A small image classifier, trained from scratch: adamw at rate 0.0031.
Rows from expert 7 of block 3, named by matrix and row number. Rows with one number belong to one neuron. Each number is 500 + 25 x the weight over the matrix's rms, rounded and kept within 0 to 999. All counts start at 0. Numbers have three digits each.
# gate: expert gate (model.blocks.3.mlp.gate, 32x64x128), inputs 64-127
# up: expert up (model.blocks.3.mlp.up, 32x64x128), inputs 64-127
# down: expert down (model.blocks.3.mlp.down, 32x128x64, transposed), outputs 64-127
gate.9:510502494529506470547453479487531499477477518510518477507543512463504518494517504464525462489478479478552498481503448493444469517495504523485497524552510502517514521531484493511538512510505506
gate.10:496549485502494482492504527504491494471511507552512497512514518509499497493496481514480495499511501522537520507536495438519490490488507500499484512471454518502466539446494491479513549496480500
gate.11:508531472485553535468499529478487513489470512538509457508467496525495519547484514523491511500463495474463499490479507463512510510491479497483516476479520525495485489487511509485483447476485494
gate.12:509488501565514466528471470494494501525479490528530480483517471478496530515484458489480537556484511487519486474492497490472516530467509485529421465510500545481449507507490504498523491492528497
gate.13:516485466452496449447507497496510534470541534511558514513522512511520538519481486468531510490494477456532491504500486498506510498467550525530546462505463453527523486484489476533462499504488536
gate.14:501529506520523523433495505496469529520474503476536482498496466505516470500501475479491522471510495520476514479539563511448507499481456476484537532469520555483505482463517522495481500506465513
gate.15:498512498534558493506496493550513499455504492532510484561444492519483526531518513497501503450466478475485506534503519495492500505493473499514519476479463483507518470477483474481516508500535497
gate.16:505499465513535512523478486477498470495494476496476493489527514487477502486495481502552456515518478479491565514501513500471475536482511494505545533506468469493512498554510512573492489525472536
gate.17:474527500515485460526503496485522484529476461501476505479501489503540511499494522542489509517489507499526467479476513482504513498505518513497473482532551522479451540512497488535491486476532492
gate.18:488500494521471437490540488525504507512504478546510501525513444480492480526483552524500505495507491509504490533482502487471530482520505486520572505500495496489516497471476524560488485522508459
gate.19:505502537519504476482464507517529481460448427499513511506511545536524533527484486447500503492506435440490486526496520533494499538480481521512448460462501451472522461480476557556475480481513544
gate.20:516508513514514505513479498487477511495479491499479538518460502542531490539493525512472491497473502507491462504470482544488508538501513503521481519544500507514473492508498520504533543469537463
gate.21:558428485507527510521474470545480501474499459477500518508484477518474486529482476512489448485480516545486498472528522510507520589512528487534509508511503517499515532483476520531503489493535508
gate.22:479533507511501508501477487478545526480506495516528492533517542526529500463469475491503529514502498500503494479520514483514503495509514497535491447510497474546491490508526501497527509491494476
up.9:478508499491458506468490541487466485484528485467509475461491500503462496510483488521499503510545525495489499558509511455549501520497503478497551491458516509452525465486482510442487488495515546
up.10:494468446473513522516482487543491483506483507515529464503509480537451503451504510500496473488493510488475501530509504490535522537487513522453505520498508498481515482557497504450495478453507532
up.11:495498516499505485537504454536486480495507498490499529538504483516494467454491502474524486492462537528533534493542473512485485492488495498526487512504501493496494493535519501544466523480501502
up.12:535491526463488537481528532527465461536490507471455542529465517527514444494484470526519488481502500514482503488522582534513493454514493497489542516471496501480530537487489485488472508470515493
up.13:498417466477502513472520489507472516479504533525502509508493478470530515534486518513511484474505524500521471472484511531493519483472526538520518478487507483506507540496498499533451519493519535
up.14:510486483543497562444513480506470526510485501484489481503461443483520458518454449513507495472556488536480461475534531523512523478496493464499510512447549564533515502439510512504478498501497521
up.15:512494487550551501468473491540538538474471487514479456505484501521499554513509536528497496454522479476470478513482491503509537516515478535486500520476504489502548489475471498468526488496532492
up.16:461531534473479491548467503500450534486530502522531472511464477558512513517550506506517532524458518486478514527482460525482551513465488497471501466496494493455523483467499483496520463517502501
up.17:487486492518467460504488486497484484489494529525513494499471496487471509508530496502500549506493501468508487505507469530488475489484522457524488502523504497464502503488531528512485511534559487
up.18:487505433531455495505507465528455523499479534538569482496502486504497493547483480510562471500478515521473511533515491507493545525521541505456529462530532553479499508479475526497514491445464471
up.19:490520530505525516478489514466468472539480481484525541497490452446492472486495481481490551506555502544560487425514527496500484456518536438499506506472501531438500482486505490508484518533463440
up.20:507525503507469466495495490491530503544495481501537505470545484464518553523526527499479496529464548505519486486498474522459481531459500496529446496551480512527475508480509529500480488510529500
up.21:481506508491510456483490520514503550480479485479476493509495473471462502503510521494460529497520449530484483516491528526504507499495504468496531510478526503513540472504478509555451474497507511
up.22:531492495506493483498512517505462462524491503483484497462484470472496513532534505504510478470491506496511491531472484511492492523488498498487492553495512527455505519490477493497459500499506518
down.9:515500515469553493457510543551496475522471517523456505525513488528472465491537499501522456493498491508460536526473478545431493464494474515461486473494454497510542460501533539519500497496490531
down.10:516502488496484523529510471487526513491528536508492510450469553530526511499487504441479508482516500488505496510515485499508463507527494454513470507492534437477493541496540521538513504483509483
down.11:528458502500496498516495461491535517453559542571477490473508467522523494505497522466530472493470501505482497531517461499488501499508512496480515475476501511495482458458519503481480498487484506
down.12:515494472514551514516485514490476462503495524503504521505531508529465473524518472530507461550461456525502544529478501499485494457500452536465495461486503477528492496514488485510493503490497497
down.13:491513438497500540516523495580563498497496489496448522499495503482513522487496531470499481461486536512508505521450485504524465531497504546489434489501471484493542525482496473488487522506494477
down.14:498507513524523521476480533478481448510460508476516557499513489483525475493481484502499474537483530528425508478485493543527488483490499531501496479482501505567507537508483527445488525495499479
down.15:529487480477529491508472510460523473475483485500476479510492454511521516525503544494484476512504459477471498502467471499509497541521482466561507497493488488465509533518498540535462506518539480
down.16:548501503489520507502456534490497498501528499495588457527497479480498454480479485471533516471469543502492517495514520460487482487473471462457528473513492544489502486515508477511443451548484534
down.17:514472483471531520474520470454512493503481512537486478463511460487531526492514514530498481515519483485485489451518485517516511507531490484535513454499493533494495540545472501482479488502527484
down.18:468468545530468537516504456513440513490498503533471462505505513505540459478504494460541521485524521455515466480493439509464457516467529468518502485470481457508558513528505482490483488504545503
down.19:450540464493502492527556516521471520525470531516503517505500477455445538539540477488486539537454508491506543484533525513534526493536450514520512467560500541518537433493521491489499464553483479
down.20:481497525477461541518490484477509512479514521466504492450478510464519468486483505527523561486536531511501463453493485517529500505504510478495516542498506484522517543504468499524545517491501479
down.21:525504482508502473505515494524499504497531515501461505470470534505503505501482458475556509526477512498456540504535443532538511512504496493509549494524506529521476483468538502506467465519531518
down.22:499491480490505476490476507454489525505504523481505451491518513523496492477514508518516493501513476517430507463512464492544512490494506491548548526495548507484490500477501487480531469507502476